Weights of a small sound classifier: 9.89M parameters, batches of 256.
Rows from block 3 of a small sound classifier, named by matrix and row number. Rows with one number belong to one neuron. Each number is 500 + 25 x the weight over its row's rms, rounded and kept within 0 to 999. All counts start at 0. Numbers have three digits each.
After each neuron's rows are labels from the 100 clips, of 14848, where the neuron reaches its largest size: "top examples" is what is common among them; "lies over" is the class under the peak. Only what is clearly more common there than usual is listed. The data: synthesised sound scenes: up to three everyday sounds over a background. In brackets: how many of the 100, against the usual share in percent.
# gate: MLP gate (model.blocks.3.mlp.gate.weight, 848x320), inputs 107-213
# fc1: MLP up (model.blocks.3.mlp.fc1.weight, 848x320), inputs 107-213
# fc2: MLP down (model.blocks.3.mlp.fc2.weight, 320x848, transposed), outputs 107-213

gate.209:492553538474492502472516478522510486540536494452529468460503467517504503494498524505479469495512492459553467518493516558546495519505471511525501528516497481473504478497485451495501464484504547501499485487459483493530485473498518501506534485486476469495537510526530489504526514501539478481557497548518500480524479530526456
fc1.209:474499528518474468526523487476516509537533560509491528529455481532499520499534482492493537474514513514490490519490506463528485491529533544508496446493513520479497494489490535532507474529474497476495512534505462479523487481508483464506484511468506513510479477499535493518539509416485545513479506533473498475490495517506475
fc2.209:534503503517503481486505518498487512449507519495509516513540557512539508552474531534529514516513515516477499533492511494481497515477503506486512484526507522534501518521558497490471495502508495448490523517479499517462500522557505520464485517490541563521536532520483473529471497507550479459501483481540502488505514537438456
top examples: background: none (62 vs 21.9); howling (29 vs 5.2)
lies over: howling (25 vs 1.9)

gate.215:494471539517486505482528524512485464501549515534504523471513565505509481514470493474526504485490537500497528552530531486518482458489482494506441505503518515480494474499503502480496482498499505518496529507534503529491519492476494473484462506476475499450487489495460480456524497440502532479499481528552513494490508508469490
fc1.215:498515497454485499480513546494515482516493509495511507501513496490499466516525521491460499485508557512522548515488505538500493501501471468541524513525509497492510519476481475515516451459503457513532462465519489526508495499473535483528477509470481479486524480522486490481554520464448492492515493525492480448478505468508565
fc2.215:545505506481468494500499509517536473474479551526556502477479476482512500443532512538473518517539514527498478489498509508480516494468540516480530472518511522547471462499491508527478496527543478500502543510514446528516515493514440510493512504505513523545497498524511505499497513536519538520525457521509499502525477497471531
top examples: background: none (58 vs 21.9); explosion (40 vs 5.3); first sound: explosion (31 vs 2.6)
lies over: explosion (36 vs 1.6)

gate.60:485472507501456493502509488490455480494523487465504527482500521533470527457526505465502512481529544466492518546536489576543467470514475513550462522528503455511510501528493517480545459511515548526516507510461449477529456458492449470480500490465499485482481545512475504490476511479502527482561461509536458503509540518457496
fc1.60:520480492516471465483478515522490541474510481506559507489488518508502503466510517508503517505551528499526502517538537519530490511488485497501457475524487531503472512479455503507481513513498543488511510483505475489475466538536506500449505477501517470455504476527477471515476501441516536532503513522480473467444454501466533
fc2.60:464476517500513499516497531516506488490503489469480461476494500497523466544471504542518488509453494507502501538499532492508505479476508491475532470508505522528552513470547530506552470513522460471509456495500509550488524530501502488532506522516494528470506483509499456502525528515484493502548490480485500495505510484505511
top examples: car horn (28 vs 5.1)
lies over: car horn (26 vs 1)

gate.730:456473509494470512490499512523475473534496510496503537474497454520500497479476495507549519532489468510519489477525487491504478480490471521500515533478519505524496494512538491473525469512480542548435538526483525504513490514448496500483493508547504504522522524487500489477450499495508488490522482498527510539476463498496448
fc1.730:496502519542502564508517482474519470512482528483469490535475480492491533506495496476523525526456495489442513508478511480504498487538456522510542494508537570526494447500524481492499480487491491514495503534453524496492434507509490528518499532499492540476493535502520514495472470466487510484497483491561504501511505519514489
fc2.730:536524488477461482508509491471507480456483497503528519513487543431516514485507494490461526443491515504475530533501501471486502469524512475485497509477455458480489473525465518475489463492530474508462492496521455469498487489483476496490474490488528503548511507473498533452482514505510519454509471494520505472469457457448548
top examples: car horn (30 vs 5.1)
lies over: car horn (29 vs 1)

gate.110:519513496512530490464536480518550523506525462529485485504505529487496521505506497505500483554494452528525442506480494493435527528558522517508451496480509507496475515444503500505476505455508486538518501483547485521490540535472549511471529498478517522475499508478522506486432489484454513505484507536527525527462472512515531
fc1.110:543534461444511457488500515518512505510466486519521462498470545504508464522514474519477451497519526505492511505538511529523507481485516450511519437509531520497464498469508479546496533498522497504498471496495491495527508527552507483475478490519487485520520508537475444515528458510483500508510526500501476470529460481495512
fc2.110:470496450513504506481497516478482557492504502508509556509551479496461520462499474440536546505489505513499544485475503506502510496506467547487492532508500464521514501541526531451460524481466533517481539496516511465531491477460451480507530482515484497478475494487446546503479500508550477471495474539517502499495536492496482
top examples: background: none (46 vs 21.9); bird chirping (33 vs 5.2)
lies over: bird chirping (25 vs 0.7)

gate.394:480514538526546529503494465518487488515499544499483503479467565529499467538471491518554519473526491471512504523503520453504473468472535519504501503506507519437484478504507506494479518505499480463464505505498497536518544485556512502487484489453472516531499495476542477448481507474491501497475475505543473526513529504508485
fc1.394:474495488504506490455507469499519512521494522521498493504500478515520486466493469471476536505518485524498451491467520545493481484521456476504546451497488544559499479491522499527500482507497502517539498511481522487516518524512522496526545500495493506487565464517498476493511502453483516484531501520489455495460487461560513
fc2.394:469516514516496452452486447510534484508469493540546498504512452470478520498453531506481492509488540487474464490458534512504491490510478497499518479528467539527505481459492523503472490519475516486483524507499506521503489514522468498497496526490476526473541512535450506467495489411490529497462486511502455457520527447511548
top examples: frog croaking (41 vs 5.6); first sound: frog croaking (27 vs 2.8)
lies over: frog croaking (39 vs 1.2)

gate.279:478438529501472509486519518530501482514456540528456504500544443485513468536500490556500512497507489514497517460486525492510531519505455511526506487473500516500479548526496486535489495503500472485491524520509497510505527547523537500487495518477489504484505502531463467473548514506498496522492504547509461490532527525454525
fc1.279:484549481498506517500469485490498530482500521490451491436479486467524496485517503502524505497504500490520455490462511471463523540492529525497498466519517480487544519506532502484446503529480491499530552511507508496486507468500512523469497532515468498500476544487490479506493468521517478504501461490535566496458518583508528
fc2.279:521462487481498467484490498506493510527467538502477536488500472511484487535525485473448516513459471519496521498496479490502466465500514495508551525430452513520464493525498491511508466491457444514487517508532469519520492489492528544517541503507493523495516441524475521486483485454468548496430508544483484526537488494483503
top examples: number of sounds: 3 (61 vs 33); siren (52 vs 5.5); first sound: siren (29 vs 2.6)
lies over: siren (51 vs 2.4)

gate.562:529526456510482502477517541498488521504496542483507517503462542479502488444476510475499487473515483540487487491513482531500487466523509456504492515484541518446489491452451476505506525490491491527521491499463514531477480464501519482534469517517486517529514462497476504510542458478455542502462473505475515539487472497520513
fc1.562:499444467483467477499480537533493504474491513475481504480509479461466447465503500556502529489512478490488497467554489563519540468501467490520473492491509458508494520523485530501497506505509488499498491507471484432502516507473479499496442500505479472507461503495506495493517504479501459475492472515526470462498514508505479
fc2.562:485472520505521509472525519503490500516491528491447498498459510492506477476497477470499452449528491519493514538504505486549503447503546542543505472460468497456523496504484497508526511507473456486520447497508458468527484528509464502484494503457503544496440474507500475480474481447479526470508485483521515525496513518501486
top examples: background: none (59 vs 21.9); howling (55 vs 5.2)
lies over: howling (54 vs 1.9)

gate.560:505480498470502493468468499487488512483542510513505496507469518508533473463461501495543532537480528481508451523492538451506474510498517518467491499540517540515524497470527512505509522492557541510503535510473513514494501570537490501501496497534484534461534486541493480467510443488545524523510467516496488486489492550451446
fc1.560:489490501497461540493544518486464482528518514496489503518477446545448527485480520530526476499526523501504527494477520496508455509511476530482540519472475491482529494522478487527501428487523510510485453497469519489497463499505497492527545498474484532483506493510489467519480549509468485509485512501516484464538555484475509
fc2.560:486518481533492519518505475459455476511505513496485524435513496520464522492487512487464469528497511486510528484535517524460493481461472467503520525450512478519503452508517504461539459533447473519521497509522538484491488491493476530495491489496556491513488509470535497481503522451494462469453497458476521514497483506503513
top examples: meowing (47 vs 5.3); first sound: meowing (28 vs 2.5)
lies over: meowing (44 vs 1.3)

gate.447:507517504499536488498523461548517522530530505511464483478508478514465528506497482506469498476465519482479517462448479515483543494529491508535519469532502524511498483513521489504497462483511517514523504526503457527512483489531496473496526513466414484501543540555541481487484493478469472533509452534514495449493544485511524
fc1.447:527536454497502533512473520486507535484499484523503521488502519495500522480494482450550530509532477495507459484523533486451538529522500507521479482475502483525485560526497513511413500484484463498504505489491509450472511510524511523487482478501500503476494517501521462518515451494500462525509493520498505459496530503525520
fc2.447:515528508497520517493484473485534546511484490479505473482537498500537464508487464471530521521497478505500449507533512475476508502492490507509480513507522525532486482468503500527506474512519472490455552518525532506483480528521532539505468478517538484493468448502517492481538534482491472524494532508465515481489490480489534
top examples: meowing (50 vs 5.3); first sound: meowing (49 vs 2.5)
lies over: meowing (47 vs 1.3)

gate.567:500491496470487456474531474496502487516471533521489500488505474505505478538472486529514536511510473520505522497480520495494493502505440484465509482435519549479470517491482498534490494492505482472486510504508517537489526563517560541503520487474481508485575469490493474481493488491549507486468535504459499536509465478461464
fc1.567:482488515512514474487526461482526462508479512534526523502500474494483490510474461512523506485481470541488496518492491487509486503487471463477470472514518552487505521453521489497488501502459490498464513516506559523504519513498517497528497519512530501519539473463501491479523517442469554494456496536495508524464462458461516
fc2.567:458536522527514521504499466527476520531498458490535496479523456476468513508454499529542505533540490484482507519501485456505497543498486489487506492500489487484504493509497519484469477508482533487480478518474579519479518500515516490502512500500534479501472515472482463543530525520469493544500475511464521448492496531524500
top examples: meowing (55 vs 5.3); first sound: meowing (40 vs 2.5)
lies over: meowing (53 vs 1.3)

gate.613:508498474507491497481507521515500523520520482562504553480507489489471467504483497486489479495509504480541517491503525491494494517550513511530512509477467510505465514492501490548506518432511494529512514459522452545497453537474489510500462448477466485486499484575514464525489484515507504536516490511484522469494520493500521
fc1.613:492494481521477512479489495489499515511486496511533542518500478495511466498505512494491484500510513482530509529531515512540451522527512529545508525467427525474487500485500520539519512466508518547504516477502489536473422503485488533515473474509487463496481465553503481507494514505501535525516519479474526494493513498520546
fc2.613:515524473512461496512497474518536463483472483505526503468535507490502487569505514552490477508508504485510468535489493524540491512473459455504512480520487508475486510475526486467453451504484465477517507499515542503492508475482479529501468517499489486494486516478472494480526558469473500474480501525533483433450510493483515
top examples: number of sounds: 3 (60 vs 33); doorbell (43 vs 5)
lies over: doorbell (38 vs 1.6)

gate.140:530547485481509494512478462480485487490498492481544493473540450517470509493470506515476505480525557479518496482498475500492506514458535471506509509467459477526497527518452517515494447547457484482483490507483503496473465528560528560491506486497495483500481492511510466479509509518511475527491494496472492436518500533504468
fc1.140:513537472485531459509503521496528484465511470487527501498522518506453473458494483512491508486493564523487530522486508497490539495459542422476483460504487521515497499453517498516511509485491495490480499503476491487495511552535512503493494507439486453516507476470505460507493482504447488514515503520495529492500514463511464
fc2.140:468529481503500520486502538535493544516507479477503464482492505525476524458521493454505467490491507517492515496503508533456499495478464490502470504491517503506517516525489498479482539553493546511527463508508492511518515478501482486492539503501485499516481525487494500539540524479449455515538465467498529449508515479513506
top examples: laughter (33 vs 5.5)
lies over: laughter (29 vs 1.2)

gate.468:451500491533513469508525509494544486493480508573499511507515527463555450527524504512466533550465494522484494544487487473505486501525477497504492487491495524477491500502521516500517552506501490490484527505563508488488562546498501486486496498486460489473482465503533550514526493485522497519493489508472507545473490479469521
fc1.468:482454508491507483453495554515502505529508469527502489522539445472519492518482467516511482502503476520493464490499488531535525500533461509567497506479491520500473525493471526526517526526498490509498492518507498479539502501475499508494504528529529482440437473507512525492539539484507522514492486515504482461500472501489501
fc2.468:512508511511531500498477506476494536511499475465481480521487440508481539489488517487564524499527524515501514503459460480467453535538536522476534507526533457449505498488509502493494480493528505474485488501459534515486510478508506496491495479460483509509526556473461531556484496544500507507476482505528499453506540556507478
top examples: meowing (56 vs 5.3); first sound: meowing (46 vs 2.5)
lies over: meowing (56 vs 1.3)

gate.686:464494531523539532519468457483501487520465513514503474433471493510489522520526488508544502496536476515518466486514476503485469555499521508492453498470494479471524508506515516458486489516508493513499503502476536505495485457498467472502484467497545491526477538465519515495526493491496528540460487530466525503475530545505506
fc1.686:487524486507505519517492500512487525466480524469496488455497556472537493499490515481514500519455559510512497513479542537488544526531468506516478469513510531533501486466553525521480557498505536501549537476498491485480523487531506508485504501569464520430516516517474482497515507517491503520522528495486487494504497485501529
fc2.686:533542508474513470508476533485542503505477491460492487509454507441575442497523524474496496521435514505508483514509517490449485512508489468517499508493472504490514464483509518498515469499502447516510534490548468514483522511453535485501490494526456479472498470504480508523508501457514505488504472459470533481467456508481537
top examples: frog croaking (71 vs 5.6); first sound: frog croaking (36 vs 2.8)
lies over: frog croaking (69 vs 1.2)

gate.515:523520497484492516448551528536504538518528538502466507471472539507472509478488515497500480470469527458431508532476505488505507478529505494500509470535536510470487464505485470496512510503537537506535511581469461490518496488484479473498498553509479539507495519540474490499508460498484523455502476537523478481508502486484517
fc1.515:497500475527497510492499501482533449496440491531548489529502463508508496529522533502481507476501486532446492470497475489465500499504520468499504490498478500558462513499527503450483504497462472464465501550541506485482486528485494532435458543481526502523465511475524546534482482534505457511490524483516525477479497497497481
fc2.515:508475517478493462526448492481480476478496482515476502542487466524498495489504502480452485519523474459535507469546494507503490529507514517502455507462499483496486496454445535509524524448512468507515452445494504479487473527480503496509503433497491467486483459522541487473471471509499440486503555475467483524476475440547486
top examples: meowing (49 vs 5.3); first sound: meowing (45 vs 2.5)
lies over: meowing (46 vs 1.3)

gate.11:517539494480497503496485523486530466528500456497532523517479495520516539508490537458466503508462503474476523500525483478493487511475502473508523500500494505531446476497510520481464461483475502482457463521484480467475448491535480565498482514531493498519512480504514494572458501532533498457507530498482499496508474463519497
fc1.11:489517510491514460480480522519523482456495443506502506513522508516496528482472505481535503518519494512514458479486508492474516534479497503510511523493530522540505485437539525474502478501488479464531539497496557479489467511504521489507506514499502510500529516512493523502459471471493500515503500490529501474468461517502508
fc2.11:527540421489493543500506521477458541475492484519482502491486475499485525455549474461509502544498510512496497481481521508459534489475464549468490496467485502490494491478494512506427516527510515497500497506509489467514528521506516450484504503505476499515487521429489510521480480520512549522460465497480519512491504532491514
top examples: clock ticking (49 vs 5.5); hammering (32 vs 5.1)
lies over: hammering (29 vs 0.6)

gate.412:501508500460470507500503470467467488463516499487493548504499539506463543464479501464530510490512523481510550518515529484522470494506478474467479523519517506523516492505483489481446487489493520440478508497492500483508473497520473527499519492495453503471502514504462472479433486478496481486536500512568487495496531485450521
fc1.412:474461504501485489498481486531497502508468543444435520507475443466498527473445512511523505510497479501505479492449524504469485538514476536484492517483549523509529497483512485487493509512516483522496565517484526508485521505514541567515520539499490517483534502490490458520467487510521489470531497534503492502505501508476502
fc2.412:485501476492504448527504479440474448492506487517487547520506474561444534501501473507480465513508498476482477510513510541521508515506490507504516505511541496487504523466499528497472526495453472466521476497472535505509458489497524521513467477470538487517479504489544503485518477429489481552428512477477506489537501503524455
top examples: car horn (51 vs 5.1); first sound: car horn (31 vs 2.5)
lies over: car horn (48 vs 1)

gate.464:517544468486490505539490439453476482462540491513499507486532561531434493520523509500500496483532535450503537536516466480507496463483522466471517500537491457464508489503521512489487480477478488465457471498498472510496501497491465514539495468466473482516471537526473516537492496528484474491493470525549462490516529487486465
fc1.464:476464508515517499494530512496493523515539508502521512506506516493455495484502494525499478494533504489489496527526469494509485503533546516506425457552514491421484512516422501488500540493518494519532462513481481527507521489506483501472506492459526462513443508470522498524538505494488511463500502495499487508490543512474472
fc2.464:488490500511494489462521509508495502535536474555501521505504508564475520438515463464495474542509476502484475432527458519468495518493492511492502517522532490472488497456499493493517519502511479483497467497526488488512518501470494458475487507458476487521483503473570496475476469482494486514474510519518496493491519471539521
top examples: frog croaking (59 vs 5.6)
lies over: frog croaking (59 vs 1.2)

gate.341:506479473548498485502471506479464479504532512524515547487472525494523497482486495456445528508506486476502495483511490491476460480528470532540546483543468506520492446488512500494504543508515511549518505513573448491494539524532488509498500523532519494468458467515496478554515473471504523516486421521479501466469525510484506
fc1.341:495506493483496478497508463517507507472526513537451540508531553490493521500528509482492500507531486511500493503477456501445507530523539515522488534517499467471529552533506482485502504466505466490515496473536486492471497532489553508467487503456486491494452490484524503517488476499479494531465491494531498512482533525477516
fc2.341:529511486522503539525493533488486522500512493497520479490495543484483484518500513548462478526529498496526508455569528529539487499452465501495524516487525490449504460483476522500488518530519477483498438479478534471493529493504500513518506468522485479507495505501508476539518505484493470482483509499488462474528447491547528
top examples: frog croaking (36 vs 5.6)
lies over: frog croaking (30 vs 1.2)

gate.368:514533499496508444529460474504507481481535490511498452488501531527515492478513490505488483511482515494490521510498467476475501496478556432446511489532533484506508486528498483496513481530491539490473500498497534499487504532502491503472527490517492477513505498509511505522471478526551506511511522477503501508513438458490455
fc1.368:509558520510515441494496462548547534491546502515502482489523506532449484467479502522511457531505547513497483499522497453441514523489559473470510462526517519510515497498538532466527465516479516505474491508538474531474473522475509493487498504471491466537511550517512486507443498526479475489518484447520508469525466503525500
fc2.368:459506470477564508471485499478466532533518504485525480497511476540477478429503473493545459533476519525491508516503487469503487506479530546480533509512532487467527498482537538506495485498493494508527475501495516489518487482483479480500511490510464489515484518448508522507500532530515477507510502453509533484517494483498472
top examples: laughter (44 vs 5.5)
lies over: laughter (41 vs 1.2)

gate.224:503515491500492472514486474481512469487497498545494520483561493512492518531496519483480533515501557538483504545465498553490514492495436483509516499521503460543509521510517526472515459516489471470506497507524470486523519486451493464532478517473494475495517540485454521467525521494508481467503452560512499481524509469496492
fc1.224:484450497537474512521465508504520452499552488520445511506529462527496502528463508462496537507518499496503463524470521511534527481518502527492510516480515476536536542540487509500496483495478508534493548509513487471515489469458495449512445523474533515476469465492466511477536494449493497495503494542512486524483546529524446
fc2.224:525495501490499496501503491534478518525530454506508456516500491560466525444519463507460494539513530501503508513540495532505500509511546492470500456501551489512483499488497479515496507497516519496519479492461496534515473460491479495507474490474518512505548546484473470503481489530498521540532521522509512465529502477526503
top examples: car horn (66 vs 5.1); first sound: car horn (46 vs 2.5)
lies over: car horn (65 vs 1)

gate.266:503527520511539504546473490467490519501484519451507469510472529493518515496495517518529499494460520492506522517506528499491487497481541472474493518503522528504539475509549515474501465528505517492476487503463516495490490499506450454519500470510465495509505514511526543491505459506581456510517501452503512520528497480528467
fc1.266:534559493488529474501482511469496526529474474433494461517473469456501481508486499574511473478505492514503508457460513516522482516513511477522532512528514508493532517490513470503497470516501522479493485519474537476482494510538527466511489519495461486506518516518509499513527469487539453520495479485504523466549503528501506
fc2.266:458439495507548478492508484499518517516521468500490484506479465509471513463502483466452477521483518511479498506485478517507527525525538553505512493488489496481495479487500515543518523518514515540524449508502446518539529506541488544459578514471489499484451520500515518537443480533471512553514532465486529506520477515509492
top examples: laughter (51 vs 5.5); first sound: laughter (28 vs 2.8)
lies over: laughter (47 vs 1.2)

gate.484:510509527494462459495515504516506499493493451486525485485561476502502521465487507484503507503503468533519466485510495482483529507493515484475430554490498470498481556554452495450503477506465503528464485483501536507510511460459508477469502491471500509519488512473480530435479517534523488470493526507509482483523486541496506
fc1.484:534464493514478486503479495509476508501481500478509480523519500497506518480521456490519472439505487478465513487507485500554497488508520517493511500540483489493503552548503495467485505538463527499473510533495527491504500457530490526476482519511547524537502505503443502508482508522541537511518502498512494464537509520455507
fc2.484:498518503558535527524520482497480521515536473499530511454497520546519510509530505525513541539497507482515509491515529488475508503493444572504506479551506506489517482472548572491508526505513538487546494495526477527475506485509542514552526522530491457492533545489473469545516523516493475518527503495486492504502495476499492
top examples: car horn (33 vs 5.1)
lies over: car horn (30 vs 1)

gate.164:451468519529505478516517458530502504479518540546505497493485524482501494538505452518510483488505512507490531515528485453462520508526533532470499455497469466542545472525530497487532540481504494456514496502556468458491507502528470485457476490509488458569466509485501467490515469510519483499527496501475526507575517487516506
fc1.164:488514474513499477503517544522463571515494489459571490514527518476505503473493458500497515521497513539474492508510465453493511461501503500477431483506498497507513537513518531501484492522475525498515498525496520504489533488473463488504490498523544526517507559478495500493480499467480478483528493439465511510538475469480496
fc2.164:484474469500551507513523501485473519486498473483469492471486466475517491517510459496556514520456442499495502456471507468448496464478489521495453515461520492508509514495484494494498482491479467491538493502513529529520502460514514512470531474497486478532511502446509496517474520486481490511519496432484512536498503494511508
top examples: laughter (30 vs 5.5); stream (27 vs 6)
lies over: laughter (25 vs 1.2)

gate.461:484482531516519484500527506490518532503514508480508487510523492480489494521506490521513499473461457502498493510513491492523520500509493478493444516528520473505527505520469494478534456490469489512479508490479514489516457462460502460511506515480506480506470498488502495460517531456489516473513498544472505521477465478477500
fc1.461:582553490457506512476516485511493559514515504525457501487504499467479502476498469489532497506478504497503499501471486514504483522519520495528535495497534482457512531521499480492504499505554488502502496493484515531515491494475494497521518470520468540491546545520478519471525485536489532503494454521525477461518511516490532
fc2.461:488466523493502458513531482516513496526461477512510512489519484493452533520461487479504440514490481496483516529517504531523465501494541510495519516488479522506490479542479531507502504521506481527488486527521502547534537470530517500504482494489462546495511458536508512508480479473517471570476514546491465490513485509473507
top examples: background: none (60 vs 21.9); crying baby (34 vs 4.9)
lies over: crying baby (34 vs 1.8)

gate.143:506452477504513478508478543458466520486512517432501500491519484491558445486502492490497510493483505519515526517541514554515498468492485482527440505444469505506534522501505547529526483524505525501540466487462483497517461494461484474507521500510524504494493531517453500476547529498532532474543496452471457522492516478486504
fc1.143:466500503484480501487482503530522501523486481503496529497494460499516519499517491460453514510511466527502486533497479554503491496509501513563460515480456536530498498476500521505497453492482504561523476515474468521496449483464512454494484483485503476507490473510520499514506498452453533516483468473477495497495515509571535
fc2.143:488532516468478505472436527554539502491481513475510490481513459479502495495492530502570446493504539527522507486509533505477525547475501524549447507467501507524489495492530492487505492490521499515490504488518483516510482506482515526464479494536461486494539536561502476498508544530470469453529541477494459469505481507531502
top examples: background: none (61 vs 21.9); thin (high-pass) (30 vs 11.8); crying baby (26 vs 4.9); whoosh (25 vs 5.5)
lies over: whoosh (25 vs 1.2)

gate.521:447536516498515484502485457555508487545461487501512508500494475538461522480481463524525438492511460506513486480528483495534480511478491529512477524506485548513511463518529491494472507518485525514473524513502504475504497492517491501496516493499476476535487512502538513531436491507517431516513475484529539500534489501504479
fc1.521:522530483486516519499505428449512492510474529472516506491537492521488514450518495495497534488472492517468501490475484534502503492491474500546533523470481510506519485463512528470498495509495491508488553514477524468481465487484500538529461534511505497484511515494542506486455512522495512517503478510521505488523545574491512
fc2.521:519484471521451479494541528493509517482521521505482511487539451458517511477526448486484537480492463527520562506480479470504511486492448532495498495502483510498524557526483483502458493499497467473492495505554486462489476480466486487537514493482521531543506488492531495474490543437504516484512461549509521456509497472497509
top examples: number of sounds: 3 (66 vs 33); mooing (55 vs 5.1); first sound: mooing (46 vs 2.5); fly buzzing (36 vs 5.3)
lies over: mooing (50 vs 1.6); fly buzzing (35 vs 2.1)

gate.340:477493483512510473511513486481476498491550507466523488446488522535436518445452481463485488484537546488502503493505538503527502449505490522510493505503481528502526490504504531506488506483488584507499480499504497502515469472559507534482520517496453492450512481523475427448456500485493480484512514514508488457505529549530498
fc1.340:509538468482472423474507523491513509543543472501481525503539466500483428502486506557475528502483466517487520527510491582553488511510471470536538488480463478432481571535474494537526459534499526492470463512472541479496474537452509498520481533492503476479508486535489490532510532505498494497483484489513523462525480489498497
fc2.340:472501450523486520522503537455478455500507517530470538490471522520529465474550518507488497479481469497504514512475529530487469479495511490506489511494478509534535472514498491504521465494508473545542513499526459504529453487463476451537493507499495507538491471503500522507538508520516511499504438498502508537472551451456534
top examples: laughter (33 vs 5.5); knocking (30 vs 5.5)
lies over: laughter (27 vs 1.2); knocking (25 vs 0.6)

gate.754:496543529508520475479514469498502495490535483485487553491483515509495448531510507500483504485476517470512536522491517519517473469485476509527508491521478494488531485476549468477517495496483493453503491499528486457493536504512546484515515513463490450531527511457490502469511503474509520473521473501512474535489493479489487
fc1.754:555521528501516497481520480477547495520493485512464528512528502538483507476514465477471485506502463507481518516506510545488502527477494467550488501508476503536481509490479514498493478537523519500535500530512502445503443509510513512521500535503509462510461522474491509532471468517486488536472502512506514519514487485507525
fc2.754:525489529474497513497513433523507565500536489505454470480500465500495546519487439465535478512517476488474461455482445455486506482485493503496461514538504496500548486514477505498475496507528512432447504531515460499552459486496479442496488514487482441497489513467503510518512512471533512521491474517452478484508541521511522
top examples: meowing (40 vs 5.3)
lies over: meowing (38 vs 1.3)

gate.361:494510439506508504516485502458495486462478507505456537485500492487506509496440509409545555538524537564490457485448511503431511528499495497464469506470524494554541537488503528507437541503495483462539542513515491502493485462517535520492484526506474506486515507469456487485500474519510505484480492504496511501517515538538467
fc1.361:488508501491485500503494480510535463528492538486531505493481479491466514511464509474504502505521542503507506495454520496494488499493507507519482502505506506484485512523478488499441510518487508491451552526512471534506522498536536562463458524503428477492512488484454464462493515512482496511492505540503492451530515524511506
fc2.361:446455491515496509511488479520468512484480499487419509495525472491466481504491450466495535493528512530502497492523485519520534504522480514498485489489560500501520480484479489508460570507502495473487518507473481493512502450481513508503483484521495474523496518495504511511526475506510503504503539575519501504474539499571493
top examples: car horn (91 vs 5.1); first sound: car horn (77 vs 2.5)
lies over: car horn (91 vs 1)

gate.536:479491501513443517535496446476497503490485520471502546503557523514492534490490506500531546509440521482510521515474549497487484506486490513480453517522520498513504518516527536516463459495473483490526560498452528524472482511491447475549463489508480507465503515516503468486468506463490497507524492478527477505522550478467488
fc1.536:545458509517525462506505502483482572502512497497504497508509472501467522474525502479485514530482482512486486489509508471470500498537512508471516497437501477514482473514474540533504440492504476504539447507523523538533486467463504507507550507532508512488474507501488502501485500439467501491485526493477485517460427503492469
fc2.536:541532525490510505492519463523491515515497478484495493472501496501445541494476499504505481498477546483508469493543473468472530484507518459484490496523523530549496526483477527478480514473502525513497462503517491522451478516483489496506499490511487515525540500533499469483514520480467540495497524448502462431489530507514547
top examples: background: none (47 vs 21.9); coughing (43 vs 5.5); first sound: coughing (28 vs 2.8); zipper (27 vs 5.3)
lies over: coughing (26 vs 0.7)

gate.15:522506509512489570522501481482469465506500515479516518478472503522527514513516535501508492516489483443534508463474538527490455521458479478469527538536468463510518513484507474435491456492509484504506493487509530487493481518511498499518488480523529479547549482443515475478546537487503490521509486495494523489466508500527501
fc1.15:476478463531451489491528510514465498530551517525489490473484518541450537518494487491500472439537484521519497501474483505539502489494512510466481501501491477459523526562487449476477524520440543510488516523543518501533516456468474473525487505493495515528482481495449533490515511511499516489480486568520498492502522478505499
fc2.15:407446520535488529535492516514479478511518473494463494490486480502494506554505490493560494521530501490478510490521496468489499520549537553518498473501509473539549538497510523504512493508504527469516502509486531507518472482518498530502464506503487511474478513507501502530474500512532532543491571502490537519497551526545520
top examples: zipper (84 vs 5.3)
lies over: zipper (80 vs 1)